{"arch": "coatnet", "model": "image embedding model", "dataset": "drawn human figures in many poses", "train_examples": 195000, "image_size": 64, "crop_scale_min": 1, "horizontal_flip": true, "targets": ["trousers"], "num_classes": 12, "embedding_dim": 128, "norm": "layernorm", "norm_position": "pre", "activation": "gelu", "mlp_ratio": 4, "head_dim": 16, "fused_qkv": false, "qk_norm": false, "parallel_block": false, "inner_norm": false, "patch_size": [4, 4], "conv_stem": false, "depths": [4, 8, 4], "widths": [96, 192, 384], "am_softmax_margin": 0.2, "am_softmax_scale": 16, "init": "kaiming_normal", "residual_init": "zero_last", "optimizer": "muon", "muon_scale": "match_rms_adamw", "lr": 0.0026, "momentum": 0.95, "nesterov": true, "orthogonalizer": "polar_express", "adamw_lr_other_params": 0.0025, "ema_decay": 0.999, "steps": 5600, "batch_size": 256, "epochs": 7.4, "lr_schedule": "step", "warmup_steps": 280, "weight_decay": 0.2, "adamw_weight_decay_other_params": 0.01}
Rows from block 8, named by matrix and row number. Each number is 200 + 40 x the weight over its row's rms, rounded and kept within 0 to 999. All counts start at 0. After the name is the row's rms in percent of the matrix's.
# convs2: project pointwise conv (model.blocks.8.convs.2.weight, 192x768x1x1), inputs 516-601
convs2.63,098,166,169,201,238,249,226,227,181,199,182,253,210,226,204,253,207,166,159,201,191,230,251,206,224,189,245,237,235,194,137,317,197,203,199,226,210,245,254,182,290,190,222,213,222,155,182,149,243,201,305,167,188,171,77,184,252,195,196,207,236,192,259,246,141,268,182,188,216,166,201,177,252,241,355,192,149,171,240,165,261,236,236,228,95,228,198
convs2.64,103,252,210,210,228,201,211,190,131,207,247,225,307,194,192,191,198,244,172,129,233,297,227,172,115,163,192,190,210,132,223,114,175,174,198,214,197,147,197,282,203,172,254,178,184,258,225,196,192,230,165,216,269,109,232,185,233,126,204,230,235,244,206,201,168,150,174,175,195,195,239,198,183,200,205,219,266,231,201,255,218,166,225,196,141,216,219
convs2.65,095,137,152,197,230,217,187,204,226,233,219,211,245,185,165,122,162,259,215,324,93,166,123,220,222,159,254,156,241,177,173,202,173,211,193,136,190,145,233,173,215,179,234,198,170,133,220,251,120,168,158,173,235,147,172,222,200,206,171,130,181,212,183,193,250,78,211,193,203,270,203,232,228,155,130,230,213,234,190,214,201,257,200,209,182,174,209
convs2.66,099,253,135,201,197,196,222,196,100,189,213,203,228,183,265,200,187,275,231,187,110,167,254,210,143,147,195,205,165,160,122,156,225,213,190,126,208,241,176,212,145,243,225,267,270,237,174,266,198,262,231,173,238,136,116,203,198,171,275,236,171,168,205,222,158,176,129,209,197,212,231,161,232,178,212,242,123,191,154,199,203,170,197,183,247,194,146
convs2.67,109,307,198,254,174,40,231,210,279,323,149,171,154,179,222,132,220,199,147,193,201,275,230,200,215,214,202,212,237,152,199,193,211,163,166,203,170,258,212,180,277,194,289,212,172,236,173,105,144,212,205,168,191,153,213,225,185,254,187,209,212,184,197,225,177,95,204,162,185,209,187,217,196,191,264,254,244,252,155,156,136,155,207,211,248,213,134
convs2.68,106,203,205,232,225,152,263,178,189,161,175,163,201,192,182,207,228,186,130,233,313,209,226,192,172,202,187,206,224,188,212,217,83,175,216,243,194,274,201,192,217,204,175,206,116,259,198,231,247,180,166,175,224,196,256,194,197,179,197,224,218,199,225,143,184,189,189,203,218,175,222,165,244,211,231,198,224,252,186,177,268,232,241,192,278,215,226
convs2.69,106,110,184,218,235,199,238,177,161,142,218,236,214,203,224,173,188,225,146,199,119,145,190,159,217,210,178,200,199,236,185,213,288,211,178,239,181,225,206,236,190,177,186,174,190,315,197,285,273,243,101,202,152,170,266,222,177,242,140,151,222,242,171,203,227,225,199,218,177,271,241,183,157,169,249,242,186,181,219,186,262,203,169,192,212,202,187
convs2.70,101,305,188,165,205,279,220,224,162,157,193,183,285,212,167,164,207,158,285,217,79,274,170,228,238,234,224,246,207,200,204,93,115,171,185,163,204,313,144,177,140,231,212,207,204,155,196,130,225,216,141,228,231,299,227,214,178,197,225,231,178,227,247,259,211,229,155,267,133,208,168,172,186,186,214,211,181,202,223,197,263,218,171,239,181,271,252
convs2.71,101,153,250,170,181,224,174,209,68,170,203,243,82,188,194,242,236,178,155,175,189,182,216,210,122,225,262,175,235,172,206,166,174,223,207,219,192,238,216,185,202,177,168,166,249,225,173,215,189,151,200,233,206,175,287,200,187,203,188,181,196,194,171,148,239,199,248,212,241,169,209,157,178,190,170,216,200,198,213,158,203,107,214,161,240,180,190
convs2.72,107,130,268,179,163,241,242,144,168,201,203,173,160,164,229,207,243,189,226,202,165,163,178,203,237,149,165,215,212,160,197,296,235,180,209,230,180,154,219,179,168,182,224,188,239,97,197,251,121,201,213,209,226,198,186,156,200,213,201,195,160,161,173,189,270,183,203,210,178,197,220,161,150,218,324,155,167,165,182,227,291,214,181,167,162,206,201
convs2.73,101,203,200,207,187,165,180,179,213,141,197,197,219,195,249,260,150,202,217,141,224,227,220,172,162,209,214,162,179,239,259,212,209,185,179,236,208,285,193,187,216,233,166,254,126,191,177,151,280,209,217,165,188,138,84,225,240,56,175,173,148,182,213,215,163,141,177,250,215,220,189,218,184,248,138,198,187,161,185,166,308,176,194,176,165,174,165
convs2.74,100,189,241,153,225,260,266,154,62,287,203,197,155,182,212,216,199,233,123,174,279,158,176,191,219,210,162,246,232,139,193,174,255,210,176,207,172,217,168,149,124,199,202,212,213,153,222,147,106,205,178,235,259,131,232,211,202,117,166,185,166,207,176,247,184,221,247,234,197,224,214,169,175,168,297,134,234,190,194,219,335,189,196,199,169,220,211
convs2.75,092,149,125,192,235,140,178,271,271,209,202,157,275,201,196,174,156,173,234,183,338,177,183,201,175,148,195,210,238,80,192,219,201,204,181,197,206,158,187,155,186,194,195,178,135,197,219,138,205,208,137,219,305,156,369,252,173,109,157,275,197,202,172,127,221,283,171,209,201,210,205,265,197,144,192,191,139,159,234,213,146,242,192,205,145,201,237
convs2.76,094,204,250,139,164,253,211,206,152,141,212,233,186,171,234,144,123,187,206,278,266,205,174,162,189,267,189,235,201,262,222,220,243,201,192,187,210,193,157,221,219,243,178,229,194,252,194,103,233,229,205,197,243,270,212,246,182,186,183,228,167,194,182,293,170,211,223,194,157,282,149,206,230,211,227,161,167,183,165,190,253,186,226,165,93,189,259
convs2.77,106,206,190,214,228,200,235,171,152,257,201,208,168,193,222,167,187,197,207,274,160,220,128,181,230,186,216,236,223,269,221,161,193,203,196,135,192,114,208,224,209,224,201,196,194,217,151,212,184,205,201,227,244,247,158,182,198,65,270,147,198,195,237,144,180,112,213,181,192,266,219,162,222,187,207,181,197,150,235,208,340,205,215,197,158,205,182
convs2.78,096,189,169,197,174,175,181,252,122,192,198,236,197,239,225,265,268,181,145,255,241,182,130,212,169,137,207,231,215,161,249,169,185,250,190,186,174,318,195,165,140,191,225,183,149,166,233,134,96,208,172,193,251,243,304,189,190,251,104,223,221,215,257,230,191,279,170,172,167,279,204,123,192,160,201,187,213,140,248,139,274,192,189,201,189,223,227
convs2.79,104,180,217,197,159,151,148,164,259,228,220,212,178,216,220,231,156,125,217,292,242,235,118,190,186,259,200,176,233,113,211,171,257,184,206,123,188,206,243,240,235,258,196,215,127,84,191,182,146,177,223,198,97,261,193,182,228,202,195,170,149,224,213,284,169,282,190,182,195,164,277,218,122,240,299,155,187,181,243,187,287,221,221,225,253,154,213
convs2.80,105,255,196,221,209,121,220,66,197,173,218,192,180,209,188,182,171,244,212,188,248,234,246,210,225,126,234,216,192,182,208,223,254,217,199,171,203,316,206,289,260,190,200,301,256,196,167,226,245,166,195,195,197,164,202,168,186,217,101,263,161,226,206,251,181,170,202,199,234,223,113,267,282,112,100,221,174,234,236,187,253,226,166,206,230,142,257
convs2.81,102,170,151,257,148,221,220,244,220,159,242,172,151,238,225,319,333,176,136,180,117,300,210,203,214,312,240,216,195,259,179,264,170,177,212,221,188,154,167,224,379,176,136,177,231,97,184,170,246,204,251,179,190,196,97,182,143,233,258,197,179,215,211,253,175,140,201,174,243,164,225,185,154,273,158,254,166,175,194,185,238,230,161,195,232,207,194
convs2.82,101,233,147,238,238,252,197,240,231,220,140,198,224,208,207,127,190,149,191,222,193,203,227,195,167,220,209,168,204,217,200,187,184,205,219,259,187,194,212,265,177,191,152,222,168,112,190,200,214,235,220,248,212,245,258,233,175,191,165,283,199,182,185,239,129,110,215,179,201,179,150,141,199,210,233,161,236,159,194,152,250,218,178,220,132,205,208
convs2.83,101,205,257,249,194,174,241,126,313,330,195,184,134,219,221,209,239,179,233,183,65,160,156,194,205,184,264,191,249,169,193,202,190,187,165,111,198,148,202,207,257,233,237,200,90,163,220,241,236,217,140,168,195,122,183,208,205,205,243,191,237,189,220,176,166,98,218,201,196,283,196,239,185,198,216,235,113,235,230,201,142,149,190,216,234,226,182
convs2.84,097,200,146,198,204,297,243,176,206,154,204,214,213,211,186,197,224,252,206,149,52,213,178,175,214,204,225,229,151,234,215,232,179,201,215,159,164,164,204,104,204,168,221,216,143,223,139,144,276,253,196,202,176,179,253,144,191,131,241,189,214,188,186,246,206,261,214,181,196,261,203,254,206,214,282,257,210,171,183,180,135,199,202,204,112,212,276
convs2.85,097,191,230,193,209,165,183,207,165,173,231,179,150,203,201,233,238,203,194,213,187,243,118,248,258,52,154,222,161,193,220,170,168,215,205,224,180,177,179,209,71,193,215,228,191,106,198,240,172,219,150,181,167,218,310,199,176,301,223,248,202,251,212,219,190,249,217,211,164,197,210,250,201,156,199,189,239,231,170,210,222,221,176,213,162,202,169
convs2.86,098,187,148,146,258,251,168,172,130,213,160,217,213,202,238,196,231,187,145,116,177,258,206,233,232,199,203,140,192,201,278,159,215,173,203,196,189,153,175,217,242,168,179,178,193,320,213,256,226,226,198,172,170,170,267,214,196,162,232,204,225,191,251,210,173,279,217,217,204,204,189,211,134,172,99,197,175,208,192,221,248,190,223,184,198,208,180
convs2.87,099,243,207,164,205,241,229,193,171,182,193,219,189,206,179,125,202,215,183,155,239,176,187,238,153,223,249,211,209,245,188,247,202,170,177,245,194,191,216,187,115,159,161,215,232,234,232,68,173,180,168,216,280,216,244,224,149,174,162,200,204,185,177,277,215,315,173,214,191,129,180,220,105,241,73,223,226,226,226,175,165,212,197,179,179,143,179
convs2.88,105,215,244,159,177,284,215,166,242,134,213,201,232,223,184,188,219,239,128,187,64,204,168,202,213,90,221,198,227,195,215,237,145,191,193,162,215,196,180,193,310,219,209,157,169,216,186,219,217,189,128,213,202,275,164,187,167,242,182,191,182,201,242,187,238,147,182,215,210,177,220,153,220,158,232,173,218,155,226,216,181,249,211,231,195,174,206
convs2.89,100,259,180,186,181,199,239,166,169,188,231,154,263,182,173,258,243,238,117,204,221,236,171,194,163,268,198,189,229,291,231,185,250,206,186,209,187,171,211,142,131,194,164,146,127,327,186,272,160,255,210,206,180,203,260,175,165,222,209,173,235,220,207,213,178,251,218,202,223,240,177,218,180,245,146,218,142,240,152,188,95,235,223,206,270,211,176
convs2.90,103,178,155,196,191,388,223,215,167,232,211,193,201,218,238,196,185,238,200,172,252,264,230,170,237,175,167,174,190,238,182,217,214,228,220,236,227,132,201,214,252,237,194,167,266,86,232,276,106,228,178,192,215,120,30,160,195,240,255,175,194,180,192,242,248,210,130,305,173,168,233,140,206,205,205,180,198,230,209,223,198,178,192,254,313,204,234
convs2.91,093,222,321,164,230,230,224,270,313,265,160,232,239,192,230,64,172,198,118,235,140,202,186,202,202,264,230,162,175,213,193,155,224,155,221,193,188,177,213,153,253,188,211,167,250,175,207,114,163,208,94,245,235,288,96,233,163,177,280,201,177,160,198,223,156,194,193,245,190,243,200,180,213,206,238,213,188,176,237,170,246,245,167,215,147,284,200
convs2.92,098,157,258,175,179,157,242,185,227,260,246,214,144,215,168,209,170,239,51,160,214,188,189,170,111,228,244,226,204,177,209,106,200,190,198,250,151,230,207,218,222,192,291,138,276,244,167,146,140,236,215,222,225,203,210,198,186,286,193,266,211,190,161,228,185,144,194,158,181,226,185,187,187,262,154,254,156,236,223,208,77,250,201,221,181,201,213
convs2.93,104,199,111,208,236,233,188,222,171,191,181,224,187,182,253,183,232,175,168,166,137,182,239,154,184,269,203,170,209,140,166,208,136,181,191,219,197,197,214,177,207,144,145,152,178,157,214,204,308,185,143,188,172,148,97,183,189,202,182,200,250,262,158,182,225,193,135,185,195,124,199,160,124,215,242,163,205,188,168,210,103,197,188,177,274,232,203
convs2.94,091,201,229,246,158,265,232,153,130,186,203,177,158,176,200,105,192,96,198,174,199,195,152,156,199,207,202,193,200,163,216,224,217,173,217,202,207,143,207,189,257,208,123,220,166,281,189,186,199,143,176,170,193,124,190,195,168,160,180,240,220,193,220,197,203,157,201,201,217,192,169,208,236,247,166,216,118,89,157,246,234,222,193,188,184,218,219
convs2.95,097,164,200,181,160,150,259,215,206,139,243,215,192,205,136,155,133,247,188,211,172,209,231,196,235,181,233,188,197,211,207,176,159,201,180,165,184,214,206,127,257,141,160,202,249,207,152,107,187,151,170,215,250,205,251,125,169,219,166,196,221,198,197,161,198,233,218,152,266,276,139,202,198,122,254,215,219,223,164,239,283,195,187,193,126,209,217
convs2.96,104,189,169,203,209,269,211,98,216,210,150,206,170,226,255,186,80,255,252,209,252,214,148,248,207,137,204,211,224,321,178,311,174,192,199,225,197,141,195,137,195,227,211,192,198,246,195,206,202,226,285,163,144,266,173,230,208,179,209,163,167,220,175,250,197,238,197,207,184,315,209,192,178,226,167,239,214,202,224,192,195,209,192,229,175,231,202
convs2.97,099,250,138,209,231,137,224,219,300,104,195,200,227,215,184,154,82,198,220,291,268,148,97,274,267,187,223,209,224,181,212,120,216,222,210,151,222,192,207,226,186,240,194,253,239,188,165,103,211,168,163,194,247,157,169,186,225,179,124,189,195,142,184,218,219,271,203,204,187,181,243,173,221,160,207,269,215,215,188,182,267,223,198,212,171,228,170
convs2.98,099,230,191,226,176,139,192,179,127,213,209,141,93,202,193,230,224,138,172,170,138,213,264,218,226,75,134,200,166,175,272,180,184,223,192,231,187,199,188,129,134,251,110,196,196,208,163,248,265,189,165,230,238,235,180,231,163,189,113,202,175,185,238,126,220,208,246,194,213,181,207,205,274,204,158,179,168,184,239,257,179,125,207,166,169,108,116